Weights of a small image VQ-VAE: batches of 64.
Rows from block 7 of the encoder of a small image VQ-VAE, named by matrix and row number. Rows with one number belong to one neuron. Each number is 500 + 25 x the weight over its row's rms, rounded and kept within 0 to 999. All counts start at 0. Numbers have three digits each.
After each neuron's rows are labels from the 100 images, of 14976, where the neuron reaches its highest value: "top examples" is what is common among them. Only what is clearly more common there than usual is listed. The data: dead-leaves pictures: piles of overlapping shapes.
# fc1: MLP up (encoder.blocks.7.mlp.fc1.weight, 768x192), inputs 64-127
# fc2: MLP down (encoder.blocks.7.mlp.fc2.weight, 192x768, transposed), outputs 64-127

fc1.510:488509564489500490517501484502537505509521511507489470491424502509504474460478499492525502476451491526481532504476509510494533512491521479508543514524503482506493520506516485511504515488526476
fc2.510:511506459495525501467498498487469449485464514539511507547566515507501523529525520452455499512544503510499481531523490469515439476494474531492469477473510481484536541515488515485476491524499505
top examples: warm

fc1.317:487534489489570498524517494514468501461489501488550501480459468527480504510502578482541509469522476498494474499484501496484475546524506463521533497516540485504469499507495472504509544509475498
fc2.317:529481494487458500490518471496536469529490508497480500509498522432499490496512440502528485490484579475511523494464479515483504483479529490491483475514474521500555542510509508489495465486502515
top examples: vivid

fc1.631:515498485437501532473535487498493474485462466546539532507501511469485487509472500495459475522529465495471491517519475526484532491540485490506467558536520536532469488475539489503504458498501497
fc2.631:508512478516514494555475490528549504546500503521521522509502520471542499451528475508512524476421477512555491449461488497470456520484484471487493511479504475429505494495495484504500531531481512
top examples: warm

fc1.220:512496492515513503488520516514501481483457467517485512507525537521520463513526445471501518464468484515506470529520470502516527508535492486501472505517476493469494496533535527544496481482516447
fc2.220:474514496516468474515475479514485474494464545515515468484476513456515515478520494497522465514499538487530533489515490474480481501517506500476486495478507526497561467503492508454534475531535524
top examples: pastel

fc1.48:495526492483467483503525531469480491495524480451527490493514443533534525508494506462502497491554543482471487538540482548490477555496507512505532495527460555504514538440445523512507496518457486
fc2.48:509488516465446524477508475505517495516502502510510499515470527477483479493472530519540472507475494491494521505437470447521472465495512466460503497460525495495482462529576491468480518449500494
top examples: dark; shaded

fc1.721:518495544495491448504519504506500535494504481525555513495498497517516465525499526447516512544511492464503478492476518519480554502468521509529494508499491506468498504504506486517508500517489461
fc2.721:528502465513513527503526481490468524502498506520446511485487443523506514547499441551494445501504509489520463533513469470531535503544477504450517510476514501514515470490484526496492536471468507
top examples: large pieces; dark; vivid

fc1.398:489479521507494487469517512499477528476528495501478479492493500509513502532458528500514517523522526461469445499479526509509505533494483487484541504473509517485495486518523510533511486523489494
fc2.398:521490501483510518517494507523516476502476502507504529517511515507518494488532496542486491505482458535494534545540492507473475475541519511477508533518496503491492520465492508472502475500512515
top examples: pastel

fc1.402:483540499507473532496515472460517495495510545455559482444478540533525505520517508485470523513479498513524540478470498482534500478508535494543529483546484478511516501513484516499505510503492492
fc2.402:486470509472480490496492514512490507522494515506483514529506462498471516466516491534518480520507520527447471539514503471450514506484490511468521450464554527472516525506500502475496522485479491
top examples: warm

fc1.191:479518506500499515500521466500507475513464507523524506518525470525521505547484465539499530466548540508499503504507500466500525472519524476474490498539546456504500527495536494488553437532534479
fc2.191:478495500506493512506479551515506522482507504514493516507536516444426460482486509444508514521475482516496499507463504547478472515507510521537467462495454581477520487524494473506488528490483486
top examples: grey

fc1.318:529508532493471474513530484517509442485529530470533506526512478527489461515471484492503498541476499471569520481527492501508528521483564513494490496522465464528494498467466463471454490503479480
fc2.318:506445505510511535462480516495521532509470461515463462449505479484504515500551491514470508496528480512479482473479448543476457466469496510480484513482551487501488493504521504494540553505477492
top examples: earthy

fc1.205:506483526523557507543489513510458477485530469473509535473562496529520515446552513465498514512500495508489472498489503520477498491449549540510452530501530494498520516530522502502505540500495482
fc2.205:479524498503449486487531517483467513498457546510518487456501505463501518502496543511497447456493484499492523472511516506520520483541481480477523537479500534514490484504505478477524483508447517
top examples: dark

fc1.261:527488537529536463463459468510511454534498519530483501538469501477495487458464487443469470481503464502529508501482474480500503459517508511483473497486504471491478516451492482460440492500474508
fc2.261:498499453455514523539513532482491529469524492453508513468533496516475475530515508534514531529519516487521500517509509503512443512491480459475504474548499482486477496543466505511523500487512488
top examples: pastel

fc1.224:436476451502506534497535488509489448501524497478504502562489475518498458478487502529547456484507482523508500496515484497552493519524473494522495516512472531509471534522500507447508543476501541
fc2.224:546501505514527472520458491523501546529490491485495527447476511544498514497536525497504526510502480462513525505511493514470509492469507482491506499514500487527504470483534533521494457517520494
top examples: pastel

fc1.419:496459564498566483462505534492471519500539526511522487502503498500499489483457479392542501512496493511481480514471457555491498513523505511489493516500507499449492512515489505502499488522511486
fc2.419:460489479508462523501510502463538509509489494461465518478553513528492464491505498581480521494501542475537484482529508457500549497475503514489538491531516496512479480509497471491466486503474465
top examples: shaded

fc1.660:495523485475503531510527515480441487470503523480524493477504469481470528477491481515472522521474528550500447473454485474487523495489511553485515479548485510510499518475527509520458518487495472
fc2.660:518491505514515495516497507483503523538494534550482539518547502482535511516462497486489437494501495523529517533515524475485469504497501449488496502521492463436533485521501514504501529498501521
top examples: shaded; large pieces; grey

fc1.656:496537471509506511503498515506479504500489497559522498467487475488474492510492499486510510506502526497484511455487510515472488491522476489500495528545494504505468498501521516489500518510489474
fc2.656:505449512474495503518481513488507515483507495437498526529495482502523478498520520539478492520477487471481518560512445469515480484450507497512496484478540474520539524512495487489493485469529531
top examples: pastel

fc1.712:502482473528526512486523508476449487505516486485472476501497515442541479496489515473538468509499474559482470479516462520563457532530527512490556523550499490488551542540457474493480490467511509
fc2.712:527500515491510492481495510525506479485471510469549546488476511544481503505510487497513536512479494441534500487492480479431521458535487503526451497488500502511482473458518552470538457522496455
top examples: shaded; cool

fc1.36:502514489528515501509535507519507497525503496536470553491496499490531500458486510516473497522489487484483487517507464496519524523497488498485536498479536518460455526503541516499525512521526436
fc2.36:486473517462514510465480521494504496471482489522543484501508484511475488529494473493502498491476483511494486517484528488503504468509476480491493484513499528549520455539498488518492456447500512
top examples: shaded; pastel

fc1.374:503541515503481529498531470462517503501499509508470484502510508476517502489508463473541523524475488493509546512500519470542547487493491503540522499524520474481481521529443454503492522548521504
fc2.374:535485499500552458515486521536476485502515490512497486488435500524477546508508535485451491504518514472517479473486518511482469526533533470546517478484492517515513490448525510497516464456481496
top examples: warm

fc1.705:516557515503512468480471485506499523510514499489461496467494524551481513485480508513483527513520536504455496490515504518481470489488478477473461503459531479463523490512463480536498495494512478
fc2.705:468455497476488513530515545487524500506527489496528514500522462494512507479542454512474477493500482476494475513515497514527516526468492546543509511493480513515514490459504510446505512511492540
top examples: dark

fc1.53:543542500517466537539491495498487539527488508518502459479530516481547485502508498487510530507493478505529512453522507490435511513483495446505481522510497478497457484516528499445520519533467475
fc2.53:511477513468548482516520498465488487485486509481511527513480513518522499525520485521522480466512502492487509526488480496530524477549520545453544485526498526485516517508468493462503525473548515
top examples: warm

fc1.256:441499498525497442524513487514496484477485528474505498512508484509528511473516526466525501535517476502533541486482496484454523482527437494492499482526547527545479494481492478560547503507507475
fc2.256:536485522459533502507477475475475523498502475499527521503466559496466480502456499539509489486463524507473427527528529523521443507451524505512446495491489466501518490463507507481478523491495499
top examples: cool

fc1.537:483540517509495483457481489512487508533509489522492486533486481550522507488476506487497518518508546510523482510496523464466503486492501508534500526469517500434474501484465565503450526503478489
fc2.537:508487515495495525495514518494515457441503510495543527484526531464463498476491481508556469467477452547457540482510538531525518511516477488463520501512502520532517519500542452498543494507520535
top examples: earthy

fc1.638:531527486455513485462533520523541493577488446509515497538500511496450493497526481468483540495524491503504480478501444479484490497509499504488529527499499488511480526489495464473484451501478518
fc2.638:507467501530510503525484515515512477437475516491528519454545444477513499513491479492530522470527508503505491536484587563510540502538495482539521489510471516525499476495529514472463514483537490
top examples: grey; pastel

fc1.138:473509495505486531487554504496450481500493458481468534523494485489453487502494501503522523491481491485517530511511460515529480511527480529522491541515455518546496531480469471496465497513504483
fc2.138:503504500550534502522457507539512527520491511494493467542503538568519539486521506526523501505508503515514508469469481506461530519478520504487499490534514503479525487498490466519534511517534512
top examples: pastel

fc1.323:485514516510480491491529484503525482518473411497485499482476510512488477507464530523465488486499478498488518487519489543571482476527531499499472518523484519472530542493502494524451495513486520
fc2.323:506509456487550486469504463526487479488536513483514507570513489486523484492558492508506510482467519525516512447484506454468487533515486497482538499524470501512514483496524446483528498481501484
top examples: warm

fc1.60:489510495499468489502474513510505448520472533460482471463487507518497488538466499490514533531521493490499486492516476509534513524474497500462529490521502547536479475470535488487530492503514517
fc2.60:522497504501533516501537492484484518512522485507528502551518487493499504472516493477489453499497474512506508477516521504464492486549505520525533546468568444468524502521481536570487505549470522
top examples: shaded; pastel

fc1.37:484502492502480490507512491455468467545566518504540528496486479563524508507513482467468482510491461554498464504539490511488510519518515502499477538520541502491517491465493513509526492502486492
fc2.37:522523502488502525473467523488521462483460476461461478507488523468464488489467515547529484450489557469499531465476492529487503499496519492498513479493515517521527520558487482501508489525504489
top examples: warm; large pieces

fc1.262:476489479475515459485515517540494497518489518483474466516529494469472497499475478503542479489507545541471474481489493504529477520488506490499457522510453508438513501532463495488507487504489545
fc2.262:499484511483553479512477489450460543524508532534537496516504501524492490521513487456526517510465485485504518486503483483479448450512465504516545492458528512525550487483515516496468544485519483
top examples: shaded; pastel

fc1.349:516519487489497482501511486480480477481470469471473452522476500498524507517507529487459519512470507529525475461434465505525480528480478517530519504523552486514528452480452464534498528433488469
fc2.349:481501515519498494458516473509511511486501531503535512492494517508517505462503461527504466491516491465498505543551545494507508537572506446481506483496472549517473530508522535537505474553503496
top examples: earthy

fc1.412:490447523513537500450542537556478522483493468484501489495466480520533501481498497524533511537476523503497529439477484510492521513474466514509473467494480521504503494475497539501511518526444515
fc2.412:510507458483497504537493468426489476491503524505530520492494546531435507500526473481518490453532485461508482542520556483523474476508507465480536492472492476493532525527485443502489524453527533
top examples: cool; pastel

fc1.731:479479524537474491478513489522488483479474504504507524528499525489478486452487500443505472519507529490504524502515501514500456498477521497503487489522478533490493573492476436463458527485499438
fc2.731:544498492478537510516480505445505499518525459460493500491498475533505480506496511520498545467494476517488479513504495498531507528496486523553500506532498505540450476562510521556526464518472571
top examples: earthy

fc1.42:516506487490496531497533490521497497454507486510499543519480510494481516552507448469526514445513505514475520519475514503520497527553531488528462534481511508531516529517453494483521497504556517
fc2.42:485512547483539463490461509468507467534524522521516480449505493509540449483502523479505488505471506515514467471525505497475491463432492474508478440486479491471493477529536531489493481478466485
top examples: grey; pastel

fc1.312:525532520507506499498482482523513470521503468464528507450502497502486479479507482538492538502542496524509471525531473446464550464499490529490512489484468518480461518524466487460487491539500514
fc2.312:501500515515496506509506542538480519482463521488499490521490499447511515506500505483481479474494460493543527495492526515568476523513526489503468508504512482489443502461466506561503492470523521
top examples: grey

fc1.468:490486474512456496514500512486504467498540492493507528493457507490534492487466500535489493495491538478493502491505483479484510522503444486477498452480524494533507503491499508549444478479514441
fc2.468:529506529502527525482489521527481530484470516515508501491509496509472448481492501504492521505486477523521501503495494514520473483491543538523471582548478523496475505491531500490549518506503560
top examples: warm

fc1.209:516533503494505480509504501505471495520486500490476543532504531514495518492468501470485462497525524516515507507523511430471545472504498467538521477562561505522477493480515482499519502475505524
fc2.209:486483495510480480511478476502520523482524497516482478501510480489472520487501489508538541487483463516464477518485475530534472522481485502484529522456461479494514510483479501498481488524535468
top examples: cool

fc1.68:517481461522542484462504498472437522539502493500500476483484513481483502510452483469533512480439534512519504496491496507474511489491538506482472495531469492533483530507502485491496485498533488
fc2.68:487537523524480513529507495476462487437518506479507485487500528478526503513508478504487530515511502469485462512499498522504486482470439523488491494489482525556523483505515456482514503460504540
top examples: shaded; vivid

fc1.99:534535478525457506461529510494508506542473505506502495505544505547496518513492542481492511498498502547553551507475532479485476522500542506513441497526479502511500539503477510508508513521503453
fc2.99:476486493500528471543481536553470447471527482474534482467489484460477466473502504469501531516484495487487468478529480567504533477480500511500510479547487533501440463550514498483485485509485520
top examples: earthy; pastel

fc1.675:514510484446470516470521517490460499482499514485505533485490492489449492485500542484497519517515467520487432462501457492509507501509518540460502459512444496487512511505508506515448528464481487
fc2.675:509506532536523503523468513487491527468509540531465524545579499469537528512445490512500445464468507513538530551513535472478492505486521455499476515482517523458490499508508492511501483509522493
top examples: large pieces; pastel

fc1.350:519499502513463523537536474468532505547499519494506518527498529508459518491463514499460535539480492495497494469527478450514514497475509506493491537482530493506504525518471470486501473515468479
fc2.350:506493472525543538459467505517516481467500538516497490460490463489531503484523457523472455485532517492513485554497506526493507473518489481523503509552481541461501467503534499517477445488561530
top examples: shaded; vivid; warm

fc1.59:502467485490535538486495453471521486502513465463474516498487522515426517526482508492511506522470473536518500488451527515446480494501455530531469513486495530494483488538542536511457489468527521
fc2.59:482473488515490510533494554490526516484490573506529459504508467449538509480522512513492521509542513513527546479556524469527479534506548451485500507530522491506491456490449497494474499544484474
top examples: warm

fc1.433:525480534515517489533432461506522485502501449462538530502480537495486499513500507523509478556509492533477472488527475522494528478471514540511500494462467522562496482472492459487498501490485497
fc2.433:505525459498469516458553488508487512465486559531479479536486479512503498487479476460494522471515503490507499535486524502480450527485492439508502506540488539452522529545502532506509506491543517
top examples: grey

fc1.111:490511556491483521458501464475545513477532500502535556470496488469431494522521470538499496504545521487518485501522472526497522519503476489488495484512445502468520479503495470496457507530509506
fc2.111:518489480479460518488478535531464543517484489541462471547509518544504526513469522498490529478491501573477500521501507457491462477497464518532506509477533530544471536496480512516489472447501465
top examples: cool

fc1.315:521485505536502459519477521483509510491470499474484495463494538507478499501481536455480550560488519504494490483528467544520483533495523489502487554507514487502520490468524484483514485505522534
fc2.315:493475496460504470514493456497511518483533511524522524511517480509509471527506442528506498471504489533516511478474488500448526512482494498483536487494512495500484482525526493498489486510518469
top examples: shaded; warm

fc1.692:496447567496513507495523490483471475441516468496507578520470508523498527494508552458482488492551532447556467540470524511494475461512492522527491500542531510495477521483470515497500499489468493
fc2.692:502525444462496490513497446545506518529448500515512499504501478477500532508495468529515476482495491492474484484518526539516522517505519466497494523498521524451490471528548497509509505522538489
top examples: cool

fc1.687:533524484467516463514514480471494474495494538490523487506516475502494558526521477531476510503491518492506463492513537505557525461515499502520509488498507509501499461495486520468485506457544476
fc2.687:473526482502498532508484504524499500480514461460477511486498506512488484435480516500475490542516474514508551521488499498455513563469482507493513489538504470504500542495454516506521518549492500
top examples: shaded; pastel

fc1.583:478502542553508488505514501555459499466486526473527553502464541495552493544523494483532507436543535455523507456502552508452505496513500499498526501517492532519537472496527500497484506495502495
fc2.583:548492500454505551477498456477516495501485433502476462506509469448461521482491547505466515539455513492506483517492540528493489514465494442489497517481521484481486499495474534481522523479512502
top examples: dark; vivid

fc1.326:515488500536545517502516489476525533506471509522496457482514461464501476509445503476538495509513488484470455483499514501518560488481505529494508449541472497515534481493525516532452481502504498
fc2.326:498531497502493481513504490461472506494505508478513493483508561509529474499538487509487494551501486503510469512500430465476487479512462481477512548484493506539546443506500515494560513476525518
top examples: shaded; vivid

fc1.554:525513485491539520489481476463520492499486492485547486505498494508448518495501463527479517553562499515489474518490483488465478470461476475515513521489510490497456482500488504510502503462503490
fc2.554:497488513485488500468520519527478515516497481528459485489548473525489488481502496492536485538468528503458525485461479485533517481494522524479496506458499467499489528508490490483506522490520477
top examples: cool

fc1.313:467462516519546484490508532512504483508506518486477510505489519475485508466546528493504498487531493532502503531518522568515503493482507475484526477546521498474490517497509508469473504519509473
fc2.313:514519508511477487507509488475489518499513493510533482473526478506462483532483496503485492516462482497491504500466485466493499534466475561528481521500484521524492475510506525566526496523505511
top examples: shaded; pastel

fc1.409:499493527512514517477455507535544492486470490495524511488525476535502488510519508508501514476502509469530447462477502484516505520503561520536481546521499529514489497519463539552494516519533497
fc2.409:520504523491532514509506469475482495541497506513494492500519498508526476483473491492544511489480502519438518494497560522483474491476456482480467469484495488491515485512489471506495481523458492
top examples: dark

fc1.639:490479505506493478526527528479491479519465500485518470488491456481525470491482497507517491517487503506477492451512495459531511481502500517488527489452443487485503463500520518497544496496498446
fc2.639:541488477486505485472472471466492488474504523492512513488521507515493518499541505484479502469494519472451465500536492521469497519493479494486465496551574525546522499502456486515484525527544550
top examples: cool

fc1.617:551478496518497484494487504455475488503478479490505503529477512492472519486468505526520475512517469500492513524509471525484527482503502517464509522520497508493544526499505533507503517521456463
fc2.617:464490509497482529475501500480542501487539514522482475509517484491495522537531538504533513499483512499513478489521516475514530518538496506519484501510508525499504507513492460526469518452500518
top examples: vivid

fc1.23:513503543511522515577525495494479544483515489514530522504481516457484502464511487482500489574495480512535505466508485527469510504515505492470443503465523461527503464502498541521526457464524508
fc2.23:497514477514498504450513500493526482526490500478512498480484482507543547511457483508523515458495494475497483515499525482526509512437477518527532479519501521495507527478522471509500532513530487
top examples: warm

fc1.288:549523533513517474532491513517486526519477546514500503476547518521514482460545496456477516531494477495513491489523521431509562529457508461504522504516534501444459523487487512487483473513494529
fc2.288:481484499462479539462485471496502478493516428498482510476485466475492512481478484529516503509525506501502498492511465500508480469492484515487496473445465494482507490455534486508474510542514509
top examples: warm

fc1.355:481483525504497475491508536516488458509475510503474473486512502485495507526504502492506556521481529513495459456505504489542471527521542484487491551529517499498476497499483497504512495498494468
fc2.355:531490467487492517510480471465498497479546489484520513510487513510490469486488499485504494479520463436509478524484462520507540506500474503501538476511484531501503537523472506528489524518502523
top examples: earthy

fc1.753:514478496495457502510475485466499485486537498525554481493451540508502507493533449515495508473531513475558543526514471472440485522494539471472482505518463506493509460461519540474480461542500504
fc2.753:512538509494532492490546483527479549497472505504472511490534486495527507522482553488516525518438466508460494494500545518525520488492524469525523444490498498520485515509458440502486514473510484
top examples: cool

fc1.545:501498473481464551527496531470488501499493475473497517545519465517526539507524502452472498547519525499474513486518504527494480458501461505541488481493510448483533503488509457473448464501513492
fc2.545:493523506547518518497485500557485525535516520494514479462507520500475515520474461524516496452480517537519486491508450476487507534500507499514497535490498529503503529524497492519535518519465487
top examples: warm

fc1.282:506439496526453493503491486499467484497481493493498508461486502476476505496502498496527514504580493506456487454479486469449467461462506492523507526475461527504509495500501527483462523514516517
fc2.282:508520526474538469497508508488496464475483487490517485539512515507455536487480465495494532525459516534512475537507556484534523510521486490529526485526535507496518529505509498502520499465516482
top examples: dark

fc1.173:539510525531525511497517530471460506501492476534470469471513496520539491444483529497514506525476442494503480508517462528509480456538515524522488508479491500515473481524508470480446518445481518
fc2.173:470512532481508506524487507545513537495523499518504545507468472468506496503502503464479498459526542497486528539517527465517504511477498499504500487467512518519503502518473526516534468573536458
top examples: shaded; vivid

fc1.290:487542521475542466485494502489457471488484505462525458486525471496482485510464516489498485486511529517467473468511537474476490494541508471521479520513551468529497460472465482500503482534536498
fc2.290:554482470500500515511492505496533500470536506540474509479497547509513466480507544467489500508518476478513497508508449504484536534473501463491504513498439508488528513469498507536503529498509517
top examples: cool

fc1.324:488477518525541563533526482508504515500478487465485458426502489506539493480454540491472477550518493497453500480484481500504470466507470507462471502515532468511497452491516482490530513525506502
fc2.324:532519475519459441494467507470515483503526493514483500548472489477483506459523464464524495498499512513526478501463524531479500537517515493539498482505494540491457495501474475497493497497514500
top examples: dark

fc1.568:538526465476531446469492517499530482501479502509522495468504509491520546491487494511488509532515502493508526503491540491471490441521508477518508527516496489519476496491507556535503515541497555
fc2.568:447462512523518532572540488493475517483518557516483503479508507493480488551515532500528514502496525471488497473522475489522482511461515528483503492503498483471519528472528475488483466504472511
top examples: cool

fc1.187:491527525509516495533470517497507477496527492475527483512488482554486488469471476474511489469559505465516499486499486510472543495521504491504473489544511507501513492468560512493470502450553479
fc2.187:503516528506502473491530503510499493558495521513491494477482516486515482503532504541503496557511574515534531510518489485552487448523498492481496542484505529515499503516468493508522473501516501
top examples: large pieces; pastel; vivid

fc1.142:474522513490522514470526474447464526496497475507529522502493443509452507497462475476509527465492489514482494469502461535456479456515493507505439439497497481477496480506503503542535470451525511
fc2.142:503493509550477500518441542533541495492508509474502473480491496467524487494497510515528476530494524442550541535496560480531536531484491494502531542482488484540489517489490543468480479544506460
top examples: dark; grey

fc1.677:475526525493472540512450497484496477454491495504488520510491490523474514513483490455534482483479525543500484483486523544519477509493470475516460521473499472514536483468512474443517477522532491
fc2.677:499483523498506476498540485498486535523482486528538460519488513483504489528498520533503535520533497515496515530491468446518531518464546516448519466482483494488496486502503504551493502478536551
top examples: vivid

fc1.76:481503497514499494501496508508482514506515520534507514528485456541484531515481461509531559525523534535491457475505563466504500551500512506502503505520484527490523498518508504491500513531511497
fc2.76:524478534506511518478454485486545507511506499497488491510532493477491520477500541504515477492497489476485499530473465523486542458501508467507522482523510501525476503469494493490517475454506533
top examples: dark

fc1.108:500518534477506497475533512473500497515510507507476534513464518500507488470488469497543545530522517532536502508495509450481500492522460523511502522532496523472481471529476535502471497517491457
fc2.108:516530487512476535508492501519552496460469502506506518495535487488457511499491533511474510449470477498485510507525456539508498479472533490508454504482511505535524541450529480521506486503526563
top examples: earthy; warm

fc1.700:505510548524463493544483447477483467528523486492523497483509450499508492505520502505502526530532498492474468475504527478494506535484538518519489517511481469543517468499463502488483529477440497
fc2.700:463480489501495534461535508520535515497484520505512483491488512515473509475489453479524509475459494456524511516473492491477483474474460483515461493485520518437476516488509502477510447492508516
top examples: dark

fc1.517:519515522525493517557509463500534511471500547525512548509475475495483484470507461513506488579462491488493501511514506506463521465458537490509504524542532552502505491516484477520494483488544496
fc2.517:503489517517503505490535490560487523558486487505474480514511524526499509495479497495465498500532543516516526482491514496472484489505496469497484523507467452543523481480492492440526515514429502
top examples: grey; pastel

fc1.107:476458531544498529479489474480526515458441473460511532465545461509488505500505506488529481456506537501522491479531497481522528483473516481493478514476511516478485481505464518467489493498507471
fc2.107:492537483497475500502535514479504479529492541531511432516490519513512511503553526540457500509489497459449471466484463515477502484509482505467513504521541510470462518501492496499522534519473488
top examples: cool; large pieces

fc1.754:490503529523516493466523488539504481452483444522457516465485492507453497481555542494478508513541474508530537479518481465511532494498483530542479503457482490520487482482481508441468536506500483
fc2.754:502513507538517471523529514469567463523501477502466457537516503496548497477451506470513489483474473445454491528489510520478483499498509469479485530489513494469516537498550529534515518464496515
top examples: large pieces; pastel

fc1.26:476530485478498495522469470486519527508497476503513539526477529512460522511511522528489486496560503481528496516516500504508457491497509509485449488517448480497504524522501503453515491522495485
fc2.26:506484510493488531474503557526491518467491478469477469477508507504514504519495461543508500513464487499484519515471495470459520487471472508501547525451492484489526495462504512514457521492496524
top examples: pastel

fc1.729:499497508507545504478534551517530509487533532498541537482510517493490490483469526470476508512508504486552434512472547466545486530494484467480484507493547480516496515537503503515503499447475503
fc2.729:491465481481471515517486415478500519481495484513450495514517511521490462529476500512468492462502492464474524462534509502483533497469486541502472533488501524537510500500477465469477536487487475
top examples: warm; grey

fc1.594:538507527517527498477497448521518486440484512487492491444530498491509522509500504437477476483527495465537472500512512516515508487470515495537481499537508476454462498495488557505497498503493480
fc2.594:519531506490449518532481569487544536523538529507543516502470462469472485501527453533520529563481511497454525509461513489483462531478504504479527480448500499498491507526521484494493476472491502
top examples: textured; warm

fc1.514:457526519478512462517478521527483536496590537478506501492473555486501492495492450483494492475502547508522464499515460487500494530500518549479505543488502465453514540495504525531522534476509481
fc2.514:484443457535468534490503501451488480469478506519492491497518496475507488463504538554465482517495447505496562501498505483497532473506504471533520482493523551559504477539470450475490484486514499
top examples: vivid

fc1.61:489516463478520483501476530561493487481458490429489484498481516521490508524456494529481483492485545513510475509500467457498532494562479506570513507482467513500520458483507535476467441518510489
fc2.61:494519511508495542493511492443529503516525500543537494526541454475479491484540494447506515506482479491523529511495525555488478532433491522465468487505494505496515530520481476542504529503470528
top examples: warm; vivid